config = dict(
    encoder_inner_norm=False,
    decoder_upsampling='nearest_conv',
    max_precond_dim=512,
)
Rows from block 1 of the decoder of a small image VAE, named by matrix and row number. Each number is 128 + 32 x the weight over its row's rms, rounded and kept within 0 to 255. All counts start at 0.
After each channel's rows are labels from the 100 images, of 14976, where the channel reaches its highest value: "lies over" is the class under the peak; "place" is the part of the image that holds the peak. Only what is clearly more common there than usual is listed. The data: rendered roads seen from a driver's seat, with toy cars, trees and houses.
# conv: 3x3 conv (decoder.mid.1.conv.weight, 96x96x3x3, each kernel summed), inputs 0-95

conv.31 [114  89  50 128 125 119 128 131 166 132 143 146 132 120 157  77  94 128 120 123  95  92 125 149 161 123 117 137 123 173 160 123 124  84 120  69  70  99 107  88 158  87 128  63  74  46 153 126 134 108 152 138 147 164  95 143 168 122 106 181  93 110 136 129  90 229 130 163 122 119 155 173 138 135 123 149 171 134 146 108 126 176 147 143 200 141 125 123 142  94  73  95  95  94 163  98]
lies over: sky
place: top centre

conv.50 [182 138 200 145 160 135 115 122 132 148 156 133 172 143 136  56 129 148  53 119 132 111 139 137 131 143  75 130 113 150 188 134 103 168  99  55 200 171 119 126 140 112 103 168 142 114 171 111 133 103 250 133 137 166 144 116  98  33 163 110 121 124 139 131 150 164 138 132 133 123 145 160 130 112 124 117 137 120 142 147 126  99 128  97 125 122 116 146 125  63 113 174 149  85 139 144]
lies over: sky
place: top right; middle right

conv.41 [132 141   3  83 110  93 140 156 115 117 158 129 107 142 127 156  73 115 123 101 119 102 103  70 119 131 131 179 145 144 157 148 157 152 131 200 110 111 143 102 127 116 145 181 111 111 117 133 107  74 152 124 128 100 111 138  89 121  92 127 129 124 128 101 173   7 107 138 145 173 121 111 137  76  97 100 113  83 141 150 130 209 104 166  87 122  95 137 105 116 130 132 126 114 109 163]
lies over: verge
place: top centre; bottom right

conv.81 [143 138 146 146 145  70 136  84 129 163 146 161 135 180 138 120  81 165 103 169 128 147 146 124 136 161 162 161  86 110 163 156 108  85 145 161 106 157 101 164 102 100 150 220 129 121 142  80 139 162 104 115 129 175 144 166 224  72 104 146  92 112 154 189 164 163 103 109 114 134 125 114  79 114 173 154 105 141 124 171 156  92 163 116 132 178 145 112 162 152 140 126 130 107  50 116]
lies over: house
place: top left

conv.36 [137 132 206 170 164 169 125  28 142 124 169 126 119 131 135  92 158 133 187 111 137 119 115 105 147 129 111 118 134 125 115 142 131 150  99  36 139 192 139 137 128 144 144 133  75 139 169  95 115 153  77  94 126 143 146  92 205 112 118 164 115 145 129 162  83 138 121 157 153 113  75 117 113 157 199  87  82 174 126 123 170 130 152 138 147 129  70 147 153 121 168 175 106 125 106 155]
lies over: road
place: bottom centre

conv.91 [130 110  95 104 103 152 139 114 108 190 136 138 125  99 124 102 150 146  52 134 123 132 156 181 105 142 153 152 147 127 151 131 124 130  92  21  89 178 141  95 133 116 137 164 129 124 126 139 131 116 151 133 116 141 121 120  89   0 149 120 163 124 107 128 226 133 114 104 111 133 117 145 136 127  96 130 137 128 134 214 112  29 137 110 126  93 133 125 132 118 147 150 116 121 126 104]
lies over: verge
place: middle left

conv.5 [103 129 207 153  88 135  78 168 138  88 121 126 119 144 100 122  69 188  99 128  94  96 125  22 193 114 100  83 101 102 133  87  96 124 104 140  93  71 121 127 124 135  92  75 130 119 130 106 132 149 174 110 137 127  89 140  92 161 148 160  99 100  97 111 105  84 124 145 124 208  78 138 119 147  78 128 104  81 130 155 146 103 148 155 157 129  84 144  91 154 109  97 127 101 130 105]
lies over: sky
place: top right; top centre

conv.1 [ 98 110 182 176 124  51 145 145 116 105 124 160 112 103 151  96 103 167 117  82 115 131 119 176 123 129  90 137 127  98  68 113 157 128 113  57 156 125 141  91 101 109 135 108  85 120 130  99 142  53 179 144 162 159  99 101 189 120 160 173 112  95 130 143 101 101 147 186 119 134 136 144 145 162  81 145 124 182 135 193 148 174 124 131 179  96  83 136 152 102 103 128  90  93 177  79]
lies over: sky
place: top left; top centre

conv.29 [158 124 161 162 109 128 121 181 193 145 137  96 139 113  87 127 135 161  36 134 109 128 156 128  96 132 128 120 116 114 140 138 110  77 157  48 194 190 140  78  90  85 136 112 126 179 162 144 129 144 146 141 142 133 125 133  35 120 125 148 119  89 165 107 157  92 113 143 125  62 156  90 111 160 122 104 139 126 105 145 141 114 153 146 224 137 151 116 153 144 141 164 138 121 153 184]
lies over: sky
place: top centre

conv.77 [128 129 123 152 115 114 153  85 105 139 113 141 114 144 130 106  72 119  71 108 122 126 164 213 138 214 162  99 100 146 100 137  93 119 190 164 110  43 133 158 121 120 149 165 133 114 111  73 109 112 137 140 158 125 158 158 185  97 127 129 148 116 122 103 130 230  95 125 113 118 132 141 144 127 147 132  89  97 155  56 150 114 125 175 185 174 173 125 117 105  69 116 112 113 136 149]
lies over: tree
place: top right

conv.68 [121 122  60 145  87 147  67 236 136 135 115 128 113 110  95 125 116 135 114 127 107 140 130 147 113 101  62  90 127 112 173  88 144 122 116  56 133  79 126 118 110 157 105 143 114 133 110 114 139 121 199 149 130 130 158 133  84 117  78 128 113 108 126 161 113 192  98 161 126 111  99 124 130 103  34 139 116 148 128  54 122 173 141 142 155  76  97 116  90 117 132 192  99 115 138  96]
lies over: sky
place: top centre

conv.64 [104 132  52 141 139 143 106 171 128  73 116 116 106 113 145 173 110 144  77 144 130 141  99 217 141 120 110 165 145 122 127 132 150 198 159 162 119 121 189 137 151 106 127 144 174 148 172 145 143 155 124 125 128 178 111 152 103 153 134 117 111 140 141 106 178  66 118  89 143 137  62 115 106 138 183 115 168 113 109 183 137  71 184 104  99  98 137  89 106 110 107 167 156 127 210 167]
lies over: road; truck
place: bottom centre; bottom right

conv.58 [113 138 109 166 146 128 125  85 137 169 178 114 134 139 134 208 163 163 100 130 110 137 145 107 126 158  92 103  79 122 181  97 134 108  75 127  89 147  98 151 157  96 141 102  91 145 137 122 160 182  80 140 149 177 134 133 181 110 119 149 145 128 141 146 171 141  82  99  98  83 202 132 116 143 208 131 144 179 126 201 128  88 146 175 124 138 119 112 129 161 157 104 141 107  36 129]
lies over: tree
place: top right

conv.94 [122 101 139 166 141 133 137 136 124 148  95 146  92 162  95 116 140 122 115 140 106 121 147 205 156 133 186  53 117 189 185 104 151 127 155 132 111 150 124 143 140  84 136  88 122 131 118 104 105 103  46 125 164 155 104 157  72  19 123 174 135 130 182  97 153 129 134 138 127 151 146 118 114 171 161 115 100 118 153  70 132 146 137 153 184 140 167 104 135 145  97  62 158 143  80 157]
lies over: sky
place: top left

conv.65 [129 130 105 131 126 124 125 186 107 166 119 113 128 148 133  97 140  96 146 132 152 137 139  70 108 146 122 108 135 135 153 154 121 106  96   7 123 127 113 130 130 143 112  77 117 131 134 147  94 191 124 132 157 141 143 110 185  86 130  94 123 136  93 135  26 216 126 175 108 153 144 130 114 149 158 135 152 140 109 127 132 228 128 103  84 122 142 101 156 105 158 209 149 136 137 160]
lies over: verge
place: middle left; centre

conv.39 [151 128 119 165 117 142 134  71 147  96 154 132 133 126 153 170  96 165 154 117 130 125 144 148 118 125  56 131 139 157  93 118  99 149 155 164  49 150 116 171 136 101 103 154 135 140 111 134 120 190 145 116 103 140 115 145 169 111 127  56  97 131 154 120  64 172 127 179 133 189 189 145 137  67 128 114 144 141 165 111 176  50 128 132 123 150 110 136 138 127  89 107  80 118  45  62]
lies over: sky
place: top left

conv.85 [152  62 149 161 145 121 120  49  99 132 149 112 114 149 106 133 152 145 121 137 148 131  82  39 110 146 135 115 149 101 198  79 145 124  80  57 113 126 120 161  89 111 123 107 141 140 135 140 157 116 148 113 132 154  90 160 186  93 104 142 103 144  96 110 127 167  99 203 125 101 160 130 164 148 108  73  88  98 136 234 164 115 161 142 161 124 128 118 128 129  94 160  93 140 154 100]
lies over: tree
place: top left; middle left

conv.17 [154  89 155 150 145 131  83 157 137 145 151 127 142 127 124  54 127 159 159 155  66 122 131 128 171 114 187  81 113 131 152 131 145 177 126  29 196 160 147 178 118 114 116 119 110 124 167 105 157 125 171 122 124 137  98 154 147 145 134 165 101 106 108 102 206 121  73 113 116 106 116 148 139 130 146 102  83 111 143 144 127  75 159 127 153 134 118 129 149 159  95  54 158 115  35 154]
lies over: road
place: bottom centre; bottom right

conv.30 [134  88 109 137 109  94  55 114 145 102 150 158 117 115  88  86  91 139 150 121  52 103 135  99 168  78 177 121 115 141 197  60 130 125 119  94  88 108 123 130 122  74 153 139 114 118 124 100 151  79 147 103 115 111  90 156  57 122 154 134  66  81 112 136 113 217 127 143  97 126 108 116 159 126 110 145 113 126 112 118 140 126 131 173 170 151  40 124  96 163 127 146 115  82  92 113]
lies over: verge
place: bottom left

conv.86 [112 126 126 122 122 133 130 173 138  17 168 157  91 155 118 188  82 110 151 166 146 122  98 185 168 114 109 150 112 142 168 150 131 131 109  58 113 191 121 154 126 168 105 107 143  83  95 143 123 155 138 142 145 110 115 109 167 116 174 108 140 145 125 100 137  57  90 122 136  70  65 158 140 177 143 124 128 135 150 200 117 234 139 107 133 138 108 111 119 153 141 130 115 133 125 123]
lies over: verge
place: bottom left

conv.51 [167 133 147  88 155 114 121 142 154 227 143 153 126 135 142  40 151 139 235 134 129 142 147 144 122 133 165 126 147 129  95 111 143 149 141  88 138 200 103 128 114 128 148 129 133 122 143 122 106 138  89 136 124 136 122 113 113  67 122 152 130  77 115 168  82  55 102 152 135 167 169 145 122 140 137 136 135 126 116 162 112 134 156 108  18 133  71 108 135 134 158 105 140 127  77 172]
lies over: house
place: top right

conv.72 [157 147 181 140 100 151 133  69  99 174 163 157 118  88 115  88 117 126 148  76 158 170 108  93 153 153 150 142 123 135 117 138  94  87 114 107 121 129 145 193 150 140  76 130 153 181 109 156 124 128 126 123 128 163 133 141 154 130 138 146 148 147 160 151  83 255 111 160  95  82 105 176 111 117 145 149 129 166 125 169 108  62 153  96  88 115 108 164 101 114 129 189 131 122 121 136]
lies over: verge
place: bottom left; bottom right

conv.4 [115 152  93  61 118 120 171  95 129 178 142 133 149 143 135 201 138 176  60 139 167 133 127 105 127 130 125 103 153  34 126 115  97 158 129  86 167 116 119 132 142 130  94  59 166 180 110 155 118 146 169 162 114  99 140 139 164  34 122  87 113 154  91  84 182 183 103  96 111 141 160  95 119 131 133 150 148  95 140 102 127 102 133 125  69 111 166 150 107 119 128 107 137 130  97  89]
lies over: verge
place: bottom right

conv.6 [135  86  33  79 131 156 133 132 130 237 157 137  69 122 156  96 122 135  72  89  84 101 109 169 147  98 132  84 143  93 167 137 105 168 110  68 158 122 156 126  77  80 108  71  91 186 100  88 144 105 175 130 138 167 122 147 201 132 145 142 122 119 124 103  90 144 122 164 112 138 133 128 143 133 108 175 122 125 119 175 132 156 114 148 129 126 114 115 157  98  87 113 128 109 116 107]
lies over: sky
place: top centre

conv.73 [121 100 130 126 135 105 114  99 105 114 138 118 152 152 120 162  85 136  50 153 106 105 112 142 133 145  30 129 125 151 105 143 121  88 144 175 112 169  98 175 130 134 145 160 128 130 117 130 153 232  13 123 119 125 142 125 168  77 131 154 131  83 143 119 214 136 125 109 138  99  58 137 152 144 120 151 138 129 121 129 112 169 161 117 140 111 163  79 135 150  97 171 142 131  83 123]
lies over: road
place: bottom right

conv.56 [102  75 103 102 127  85  98 119 111 135 169  96 130  66  73 160 123 110 165 136  58  57 113  75 164  94 130 119  89 101 138 117 111 132 122 133 102 106 100 112 116 101 157 118  91 111  74  65 134 112 136 122 141 103 116 174 132  95 134 117  91  74 102 144 116 137 159  94 147 116 126 122 172  86 139 142 122 163 132 107 110  68 131 178 190 135  67  88  93 155  35 118 131 105  95 108]
lies over: sky
place: top right

conv.49 [100 135 186 140 150 122 119  87 138 255 128 135 144 129 136 127 101 112 153 127 119 108  89 186 141 104 153  97 152  95 130 121 127 124 146 118 142 178 147  93 145 131 116 103 129 141 128 121 138  90 114 130 126 152 113 157 177  16  96 120 130  98 109  94 170 167 135 111 111 150 103 116 178 169 105 129 134 141 108 141 140  60 129 145  15 123 133 121 139 102 100 179 125 119  96 154]
lies over: road
place: bottom centre; bottom right

conv.10 [ 96 105  89 137 156  97 105 131 118 150 141 164 167 109  95 153 138  81 139 105  51  88 147  48 181  94 131 136 117 117 132  74 136 109 130  81 136 140 171 206 131 149 130 142 142 132 104 129 128  65 173 114 102 136  93 139 146  61 166 117  76  98  83  64 168  80 125 143 126  92 124  93 149 101 101 100 136 129 122 132 128 140 117 105  96 132  71  80  98 154 139 166 162 104 132 195]
lies over: verge
place: bottom right

conv.66 [147 114  70 148 143 137 119 168 168 155 138 154 157 135 114 206 146 127 107 102 132 131 162 218 104 164 150 125 121  99 158 132 142 126  61 102 101 106 113 138 148 115 189 128 104 178 104 125 133 103 107 132 117 173  94 141 113 116 151 155 121 136 165 192 225  85 120  87 107 149 105 131 144  76 130 130 109 125 152  35 124 152 145 142 101 161 151 132 135 140 110 156 136 119 218 150]
lies over: sky
place: top centre; top right

conv.23 [ 98 129  87 140 139 128 118 142 110 151 146 132 136 121 117 116  64 106 138 138 120  69 138  31 121 109  97 153 116 127  86 119  71 129 152 243 129  96 157 149 146 135 170  86 105 123 115 140 138 125 118 126 100 101 120 117 187 233  95 114 126 112 141  63 165  78 114 163 135 121 125 126 134 103  97 142 102 105 124 166 119  88  95 157 135 130  29 122 129 149 125 158 124 113 128 143]
lies over: verge
place: bottom left

conv.37 [123 105 157  45 164 117 112 149 121 119 118 128 142  90 141 106 176 150 209 122  98  89  98  34 125  74 139 173 123 115 121 118 124 146  48 101 100 112 124 102 112 135 133  82 133 105 137 132 169 110 123 107 140  85 136 168  74 126 113 164 101  92 108 141  90 141 167 114 144 216  88 136 124 168 116  90 105 148 162 149 142 167  81 145 111 103  78 148 136 114 122 104 120 126  54 126]
lies over: sky
place: top right; top centre

conv.63 [ 72 110  33 108 114 110 116 104 112 138 130 143 169 147 123 110 168 124 114 111  89  98 123 167 126 116 148 123 152 135 183 103  86 117 129  75 110 140 165 125 158  93 166  89 151 121  87 123 136 148 134  95 104 120 108 144 119  13 154 114  82 123  81 119 132 142 136 110 139 153  92 110 143 140  85  96 149 114 129 126 118 136  59 105  57 166  98 100  93 178 160 175 109 101 142 208]
lies over: road
place: bottom left

conv.79 [139 141  72 138 118 128 143 133 134  13 136 140 132  95 121 132  81 149 250 125 108 101 154  81 110 126 217 108 139  70 126 109 121 169 107 166 160 130 137 157 129 140  87 128 102 145 101 131 133 112 141 150 129 142 126 143 162  99 103 158 121 143 134 134 211  70 132 100 132  93 131 151 130 166 123 142  89 136 149 136 133 154 105 147 145 170 138 129 120 149  99 186 122 105  80  69]
lies over: sky
place: top centre; top left

conv.21 [110 135 127 115 107 114 115 175 140 198 133  91 124 175 127 129  70 154   0 112 120 104 100 101 152  95 102 126 134  92 128 144 149 141  67  68 176 145 120 128 105  97  86  57 130 138 123 138 158 165 157 139 127 102 136 147 126 111 112 110 100 135 130 142 118 120 114 154 135 191 120 123 122 148 158  95 124 143 142 168 126 152 116 136 113 121  82 111 104 145 138  71 141 118  29 142]
lies over: verge
place: bottom right; middle right

conv.20 [120 117  29 143 159 154 130 164 134 169  93 153 120 121 127  88 160  86  32 155 154 167 141  73  90 159 129 138 106 122 154 112 124 117 183  96  77 118 138 153 178  89 121  63 133 149  96 158 141 178 153 113 120 187 133 126 155 118 150 139 138 133 144 188 144  39 119 134 107  43 137 126 115 140 162 156  94 106 126 107 142 140 121 123 176  99 150 164 138 128 110 116 129 134 149 119]
lies over: house
place: top left

conv.84 [119 129 191  86 113  82  95  91 128 113 126 159 109 106 115 135 151 154 158 135 100 111 117  97 122  68 158 171 120 109 128 112 101 101 126 187 105 111 146 140 108 120 133  79 163 132 105 129 142 112 120 141 125  38 108 103 153 161  86 123  88  67 109  47 153 154 123 155 140 177  72 120 121 134  56 118 139  75 145 112 138 123 100 166 138 108  60 135  88 133 126 102 138 129  28 158]
lies over: sky
place: top centre; top left

conv.59 [155 142  65 113 149 109 106 122 135  87 102 155  78 131 110 182 106 130  24 126 108 115 119 161 137 120 137 142 143 148 106 110 143 115 164   0 119 115 107 148 154 126 101 122 137 130 114 128 114 140 233 141 125 103  88 152 203 114 129 133 114 104 151 124 136 136 114 155 127  99 110 113 112 102 129 127 119 115 143 172 121  83 102 134  69 116 153  92 105 143 130 100 138 113 163 113]
lies over: road
place: bottom right; bottom centre

conv.92 [140 101 161 157 100 152 105 133  64 109 133 165 118 102  78 148 122 117 120 128  66 108 141  97 143 122 126 159 103 113 101  94 124 126 117 144  90  82 161 159 142 124 181   0 134 104 148  88 129 116 144 121 124 125  83 137 141 172 153 115  96  85 100 163 158 238 127  96 105 139 120 120 157 128  87 146 142 140 100 165 129  91 122 151 123 128 100 132  93 134 105 112 155 124  71 171]
lies over: road
place: bottom left